{
  "beta1": 0.95,
  "adamw_lr_other_params": 0.0014,
  "steps": 2800,
  "batch_size": 64
}
Rows from block 3, named by matrix and row number. Each number is 128 + 24 x the weight over its row's rms, rounded and kept within 0 to 255. All counts start at 0. Numbers have three digits each. After the name is the row's rms in percent of the matrix's.
# weight_hh_l0_reverse: GRU recurrent weights, backward direction (gates r, z, n stacked) (model.rnn.0.rnn.weight_hh_l0_reverse, 576x192), inputs 32-63
weight_hh_l0_reverse.374 109:103137119149149166169131112122119135073118126075109081119129094176105180163108169103069173150135
weight_hh_l0_reverse.375 090:116115112110149107099081153105122123119151096108136084081162098131077131132112164138155125114097
weight_hh_l0_reverse.376 089:110136126108158151065131112149186086094151105103153120119134159123148121144114122112119124141098
weight_hh_l0_reverse.377 150:121116135144117112143132163141132140143137135147153133133147129142131142134107126131104098115120
weight_hh_l0_reverse.378 124:137111127124133127103119138132146155135122125138137114118132116171187127147148124096161131097095
weight_hh_l0_reverse.379 106:137146113097136119120044134132117118128130129189153157137155134139128132142132152128104159113164
weight_hh_l0_reverse.380 118:131150109143150138106128128113138146078109110098108107139129109160133101116136102100099110148135
weight_hh_l0_reverse.381 083:099137145147158116131110120128128154122143099168091103143150130080113103125145168124143115084176
weight_hh_l0_reverse.382 118:118159165075211144142082180152136135110145144095149117125122128145126073105097140111126151103110
weight_hh_l0_reverse.383 101:118131142100131103105150129111155134146084148119159098131139146134171174117145128083101182092136
weight_hh_l0_reverse.384 105:114133096169133115151153110152108139117137112131183070128102114146149099117131133093118118138118
weight_hh_l0_reverse.385 087:146161129154098094139082092083128146142129140120107124129127131157156138149106118118094094089196
weight_hh_l0_reverse.386 098:129153148106166159107149114206134122083119112192083145182101095116115143101116151109101122119118
weight_hh_l0_reverse.387 104:162175161135121157121110128122164120156122113115149122109151126101139147115124169127141125157118
weight_hh_l0_reverse.388 107:137117124135063127112115133096119135118123123078096171137155138140105082140102111123129097098154
weight_hh_l0_reverse.389 088:142168167097106102116142145105078098124136107121082143152143155136124108139133135149133102120138
weight_hh_l0_reverse.390 113:135167139133122084113119135107118104116120180117116154125183109110135080144136125122098154165140
weight_hh_l0_reverse.391 093:130140108136125159135089102124136163123124140109104075154172152061144143134136181159132121131099
weight_hh_l0_reverse.392 094:065171171108124142095158168109155126157140140142102135118158112156162129145140189148147059111131
weight_hh_l0_reverse.393 126:145138117134130113142168135150134127120177112140150124159148103133132129127089131083137155123108
weight_hh_l0_reverse.394 087:132141107105145123095167106087123102147115188111094154100142132142142146146117132142104117154166
weight_hh_l0_reverse.395 092:173111103133124159136144139141108118103102136131136125147080141133132120151116101116111162130142
weight_hh_l0_reverse.396 101:116123108164155145116108121160124108145096123087118132110129162133131174133177131112100136159163
weight_hh_l0_reverse.397 088:154156108158151157099123092159115131126163126167129153150103158135138108096151161116133111140142
weight_hh_l0_reverse.398 091:105161109167132150148202103142105120162143132116138104144143119153134142102119135111153115121160
weight_hh_l0_reverse.399 107:117170183128136150109116176107131113124111185119076106131130139139131166126139167155107111118136
weight_hh_l0_reverse.400 102:148128132145147128142143137179099118075148139150132109155154136176132141118149119117133131142103
weight_hh_l0_reverse.401 093:121129143120142135137102131131131169117117143095144166102138090135141146112092144128129155158147
weight_hh_l0_reverse.402 096:106060076130086168136152148154129093108107141080145113160128128135110179165151107121098119145135
weight_hh_l0_reverse.403 084:141147109109089113139135124091106138144150116155132119110100140139131093137137134099080108109166
weight_hh_l0_reverse.404 100:083125114117150132131147108108118108167113105161130160157115111146116181124128153151160105137114
weight_hh_l0_reverse.405 098:124106078130092169154098118136115156109095115112121130138099149153133095106105085114109122121159
weight_hh_l0_reverse.406 089:128074154118137137140100136170112097148163176143149098171129147121152096122134143127162151122099
weight_hh_l0_reverse.407 086:153118082114135127141110140124135084159117131116125122135098151108147137135152132129154128154107
weight_hh_l0_reverse.408 107:157121121136126084148126137141122110156121108113190160103175117148141105113134137083124132119152
weight_hh_l0_reverse.409 106:174095116155149158141123109100126154118115153080151128164075120147116086098103082103107140089147
weight_hh_l0_reverse.410 094:154102140133080135124133143127149153085156113119166103119146096160121124128133090064145114143087
weight_hh_l0_reverse.411 080:134104158085162093117130183095162107153144157146150140140153120164085083121162142102150171167162
weight_hh_l0_reverse.412 095:159119121149179152098104098118088117109121125098083139138141116118118114130140133114138166132152
weight_hh_l0_reverse.413 088:123107109155109141127139122123147168125107149139143120123136174143092100129112141119150137122119
weight_hh_l0_reverse.414 098:123124144157112139123094179107132130126118139134141121100158103151108096135175165095148139153120
weight_hh_l0_reverse.415 092:086095113154154116103111115136158101107125148118119163114173159137141171148086115145156160151123
weight_hh_l0_reverse.416 083:066151131100102114104158104120155155103122150156113108114162176107154101103090158065142127146123
weight_hh_l0_reverse.417 111:102070109118161141139149159140141130129135125092128148152156137119120137107127146127114168126139
weight_hh_l0_reverse.418 098:128143093149111153149097164121105173088132103130122151137143111113085115116145115117088130101183
weight_hh_l0_reverse.419 090:123153092086152127128140125064122113183134139105118117151137132107122136172098135120147122148158
weight_hh_l0_reverse.420 094:130125173117095154150101144117100168168086129074146115138070119092149150129147109110154155127130
weight_hh_l0_reverse.421 097:109104142165131060150129097146116109137133155149090139155157116113205127132083097140134151139134
weight_hh_l0_reverse.422 078:129098126108158090025109149123145132134139111164144116129119137150130125146116132117147153105159
weight_hh_l0_reverse.423 104:098120102098131150134097104132132119143149180161119118160122147110109128146109120159121100133128
weight_hh_l0_reverse.424 089:159148141156120116111161051173118119102133138154108122133150182137145125157111136150107143117109
weight_hh_l0_reverse.425 109:155083145145128151135138137065110136213169172171124098104131088130145151140127103105132107130146
weight_hh_l0_reverse.426 083:152085127114123121111141131146063101140134146118147141102150132125116156108178093162071155105172
weight_hh_l0_reverse.427 085:115105127126139145096088145119164067188105182158138101084133106157126136204151148091180135112069
weight_hh_l0_reverse.428 114:135124157125088112138121134133099127074129151179123122122178135106099196148137135143137130126157
weight_hh_l0_reverse.429 090:100127143153082160099153102120117141144098082153165138099077120090133094117099097157098099078144
weight_hh_l0_reverse.430 100:150126146135105117132160107134092109084149056167100126150159160116125086151140116150146133099131
weight_hh_l0_reverse.431 107:126125153148117117129181125108117126109127125060123089120159134106140145167128156107126120143133
weight_hh_l0_reverse.432 093:162128159104080107143159107125147139131096142097121103104160121121098138102131120120113161130155
weight_hh_l0_reverse.433 084:142099110120176111114133124136124137133150163135159122154140177106086113137125145108162148114149
weight_hh_l0_reverse.434 088:140089132110134118120057110108107116115140142085110118080103193097126088125144108164123138126175
weight_hh_l0_reverse.435 097:151106162102115160134182127151134133100126088151070091133073108141140153119134143106131134142109
weight_hh_l0_reverse.436 092:155128165148135130155122112188144117137121100174171109086139098113127161108139170097107102105189
weight_hh_l0_reverse.437 104:102166126108101144136105143160136118146127146112128154111122140068127097154100087131160119145102
weight_hh_l0_reverse.438 097:131096145166129096153111118099118099161129145177123136122146181104085101141142158105135143144126
weight_hh_l0_reverse.439 106:126123126135103086121175081115136122091129140119157153165125114123161069115102112125128167083163
weight_hh_l0_reverse.440 102:123174157101098107105123151120140095153151127152162141107139113092140165076097138134118125131101
weight_hh_l0_reverse.441 098:165126108121120120126133104147112123136146121154158093094147133115115162109054135074146155149110
weight_hh_l0_reverse.442 105:109112135068127156123174156144150098108132112145123127147168085176120148092153123111153138131132
weight_hh_l0_reverse.443 122:153124140116098134141107119161081136092140105125102123117120141123116110127169139099115154155136
weight_hh_l0_reverse.444 092:139111126131138118119065129142147142100131096157162140147132145115129109110128145097124126154139
weight_hh_l0_reverse.445 097:104095120148178115101147119182173176137089124134164132110123141122142133097133101105114070131138
weight_hh_l0_reverse.446 094:151097111138179164128151104103124125118156144171105105137109145124112160109152145135138152040117
weight_hh_l0_reverse.447 098:120079123112118115095112153123139150112107095151097129118143103141119092147164148132121127137085
weight_hh_l0_reverse.448 109:100150135102135124111097124088184130144106150105149167123067145132136120142082141154113143073115
weight_hh_l0_reverse.449 089:129098141102113120113149164143097149140114133152104146129168148119126130115142113128141131158137
weight_hh_l0_reverse.450 086:128128151151121159133137173152119118092118125168098123128147142112134089128117148135110126134122
weight_hh_l0_reverse.451 090:083132148100129101111136153116162116121136128131117118138133067123130150186131152144084110093126
weight_hh_l0_reverse.452 098:095151067135156147147113123138094130150183108095128136111133119125150129149134123154138128139106
weight_hh_l0_reverse.453 109:115120154110114098129086118123118145148143100139121123137160138081095069121156122103110115161153
weight_hh_l0_reverse.454 103:156131130111130106120204114095121124122118133118147132116111125125117107136123172156151126161139
weight_hh_l0_reverse.455 094:123110128109145184151190173141126140084156101133114171127118099146090139112121167111130161167149
weight_hh_l0_reverse.456 086:151166139139143116092115104125148133107119137130131147116167118121105103122126139149129115145075
weight_hh_l0_reverse.457 078:126137140142153099119133114118085155135121102176147160144127156138127136126144099124152154166138
weight_hh_l0_reverse.458 088:110082119091179082098132090107142092103114117163104130121140144131166137128129158121147135141110
weight_hh_l0_reverse.459 103:124145140123145100136122131128110104104139107125101148114143098123175158112086171090140130116150
weight_hh_l0_reverse.460 097:111096111088106119125073117087144133131112133125156143087155081140147134103135134124103152128154
weight_hh_l0_reverse.461 102:137093136128079101131143123139090147145129122140164114139106110149142064133139116131164106149109
weight_hh_l0_reverse.462 112:150121145116119126144102116213140149169146135180131127135136145104113160117132126158126118156147
weight_hh_l0_reverse.463 113:141109146108101115130111131080119097142068192107114135119073177141118099122137128141114139112116
weight_hh_l0_reverse.464 088:126139174134126164160100128146116143133135119077122125122075171142090138141119117132097150120129
weight_hh_l0_reverse.465 082:135133133084064130118120120112161120137114094104126100136152092108127097152140108178112084149163
weight_hh_l0_reverse.466 097:156114174106123116115140104168113122086086125114142152102116124110141148100144132125121142129132
weight_hh_l0_reverse.467 087:138140116101126155136143143128160089126072172098114128162143163140130133109144123194124146159156
weight_hh_l0_reverse.468 086:100092121148123093158169148121133131140139146129125096159133104160137109151136152114162144143107
weight_hh_l0_reverse.469 098:155137132111166123131131106152118129139140136088186135129128128145125086124105139135116130142119
weight_hh_l0_reverse.470 087:147143134133152146118155135130113107086152132140107142110121080131138140121146147104105085123154
weight_hh_l0_reverse.471 087:138111168142127114137174154084133117122113135138157085075147165105138103113145145097150173139129
weight_hh_l0_reverse.472 101:145145113122140133117164136097127153146128069129142143103107084175143164104125122078122124130097
weight_hh_l0_reverse.473 109:092154158139110112138140148131180133136172109135168106101144120148120124118108125058082127114094
weight_hh_l0_reverse.474 081:121119132142103152144124153119145141110146109094117104098103130170083092112123102090125093117163
weight_hh_l0_reverse.475 092:112166171166107109148197106125162120136104173065136159135123120101110119161110126121149145135136
weight_hh_l0_reverse.476 087:129162126158165147118159116108132104136105115140114160109106097126148121166102147173120154105108
weight_hh_l0_reverse.477 103:125110163106111151121188108132099129108115109136127127121155141124108162122143078134121118114145
weight_hh_l0_reverse.478 097:102083124119151109148138164125119160153121109136151110125144119162147127166125141100112103143108
weight_hh_l0_reverse.479 091:150102165118111112127095131080091114153126127135095139135127126130117107136117156189120150147162
weight_hh_l0_reverse.480 093:131080103111095103103185092148161113124136117120139096128132100142167122147122144117143126149134
weight_hh_l0_reverse.481 089:123142148158156095175090107143159097072152087152114133147083162100162084074129091145141138118132
weight_hh_l0_reverse.482 133:151133130166143137128123112118108123170136113112162130126092116129163122096108108138133132120148
weight_hh_l0_reverse.483 101:124113095162128116120114112104105117144135187112150099119140128130138114145168080153133153143108
weight_hh_l0_reverse.484 084:102099164145116115127137163102126136158154140140135150135116131127128133160133105153136108164127
weight_hh_l0_reverse.485 096:112106168163119133128134122096155134157128146126169141126143144116127173115119160129093118136124
weight_hh_l0_reverse.486 118:140083116140182128139139133174110086134161146141113110123132150097107150142120124099136167127101
weight_hh_l0_reverse.487 111:116132111124143134133140098168100105114116086148063134095152174115111130121164113096134148138149
weight_hh_l0_reverse.488 088:112145129134114104151133109154125094136109143165137128141144134089126130153175135158114104132147
weight_hh_l0_reverse.489 089:136101152123127135109124132142102139072093094132163166108157134136090077117150131141124165101101
weight_hh_l0_reverse.490 095:084166151147109121107081158115094123111147161150102118114151153114164116161117121117083084160158
weight_hh_l0_reverse.491 117:138107141109104141122068124122174153102104168112177146165086171152105113120106099146123126151123
weight_hh_l0_reverse.492 087:123153111095078121094131127122124098150110101127119176120111108165154118119138161121146135140111
weight_hh_l0_reverse.493 098:133125157127128107125132143177094162099126110162124146136148178064130101139164147105103146136142
weight_hh_l0_reverse.494 088:143133119166144179144133096148055149139130120112156108153088095115145119126122078090125072113093
weight_hh_l0_reverse.495 116:134162158136139132143103167134093128110110108133084109088149120137101146103142168136122129120110
weight_hh_l0_reverse.496 083:111117149094091119092140134148136130156098151077146114151118161117111130129181115147140155143094
weight_hh_l0_reverse.497 127:102132119117125096126133172087187125148123132122128167154103097108170117150073164130129129100143
weight_hh_l0_reverse.498 090:161143167092149114149107094143129107123129137119131129169104152130094144112120123167133120126114
weight_hh_l0_reverse.499 096:112117089143093084144093103067114129143099129133125127087174166123123112144112111135135086125158
weight_hh_l0_reverse.500 086:126109119119136130171120123123105139117141140117117125121116118163086132134099132106137125129102
weight_hh_l0_reverse.501 084:113122154078074074106093148127114135109132123156155129126171146158140126174099139135133107147139
weight_hh_l0_reverse.502 082:088097121130139107109152136136125130160102111113133122128118125137089144132126119140119104153169
weight_hh_l0_reverse.503 085:132128106147147139138126105119106164143104122152144116110149083105158124100122187140097100179134
weight_hh_l0_reverse.504 085:136137115143103178137149151165092134134130124125152119127151135163131092135139113125132135154156
weight_hh_l0_reverse.505 090:090160145152117114157108109126087110131142126127097103134126128129141177119103162105153099149151
weight_hh_l0_reverse.506 106:130096110108088105116084085127157107130110136142129127140178123111134120119172133164139110121160
weight_hh_l0_reverse.507 105:089106157115114138139122119140157181143111139094178133131083136168145092128093105114153151086123
weight_hh_l0_reverse.508 098:110159093072134140123141136098157092113096151132123137109158107076113138116142179155101118127145
weight_hh_l0_reverse.509 099:134117127137157130139109154125147109160121124154108123147135127120123132136116154098109113144168
weight_hh_l0_reverse.510 085:139101112107167154133129149166125115089132119132137109160132135130090132108158062130126144142165
weight_hh_l0_reverse.511 091:147096122151150107116162151110112139080122063155121115096139135149145082108130120110081145099121
weight_hh_l0_reverse.512 112:154126107101150089129087094140120119109119132119118135116137176116099107114146126150124116122120
weight_hh_l0_reverse.513 087:149133176108109145137140126144142144132157171154179152155126092114131162125081149123134133117144
weight_hh_l0_reverse.514 094:135108101122101142103176146170103135067145140106143091162143113140110129105159139129127134099115
weight_hh_l0_reverse.515 103:153125150085123127167116162125170125133131161106170151132095109147127111112134125112131124128118
weight_hh_l0_reverse.516 100:148127140097141105163128138160122092128151079128140159087131120070112107082157133119100151094136
weight_hh_l0_reverse.517 093:105123145125118132126133118150115160085097125119108092172141143112077132104112122138156064119136
weight_hh_l0_reverse.518 101:127149135123166097154127148138122124110162089123126117103155146149098141092135131124143119118104
weight_hh_l0_reverse.519 109:141163105129123128131112129160131165128115093124110160102152149086102170149134128121080167123126
weight_hh_l0_reverse.520 081:158177162129143140134145171147126137165145088142132123099137141168108095106133142103108121141079
weight_hh_l0_reverse.521 100:125146095106146114147115147142144083092154144148124119147111148155106170135138128141153134118119
weight_hh_l0_reverse.522 078:148101131133131145118090143170145106151130140166102138146122116157074157152106114131120144139133
weight_hh_l0_reverse.523 093:096098157126143126191169115130099095113148110176114161137142094112105152143127151144127126115160
weight_hh_l0_reverse.524 087:113153098112138135137115118107088117106125114139120148156130132123090143094100129171169144129107
weight_hh_l0_reverse.525 091:093109154115122152106114136098146139152113103116097116164108126135168131131105144097133133138142
weight_hh_l0_reverse.526 079:096125120125130125147102152134125177155100158101095095141146117117126136132102111163109111123131
weight_hh_l0_reverse.527 094:123129129126120140152085161105145167128091130147124164137152119127115108159095117153137129127106
weight_hh_l0_reverse.528 122:124114120123152125134142122132108106108094143115108170144136135123096102137139113146112146135136
weight_hh_l0_reverse.529 103:112102106143132159166139114167142117162134131144134166107108156120101120122138073128103162160147
weight_hh_l0_reverse.530 097:128091138108115141135106119127097117132129117148131109087156114148095082106114124137116127147099
weight_hh_l0_reverse.531 094:128150128133131126124152150123178114143144155126129134102085120117131118156149135145115119115129
weight_hh_l0_reverse.532 080:114126124169174131099120124166179152093139113168101123126159110144165105136092107115094166130120
weight_hh_l0_reverse.533 092:144151099125126088136131104129127131131098133166120118162144155106151132102155156122128131122094
weight_hh_l0_reverse.534 094:145164124185100163147146140129132154160159116183143128097128127137102134144114108148154111148161
weight_hh_l0_reverse.535 093:129160104117124157154116139134128111110119102111088136145090145095160079134136136150087147120172
weight_hh_l0_reverse.536 094:112159101165111141109129141105098096103095118144072142115159155114103150146143124115139165145168
weight_hh_l0_reverse.537 098:139103095172143131097094115096134150075064121133146127130091116092158136159145140093151130168104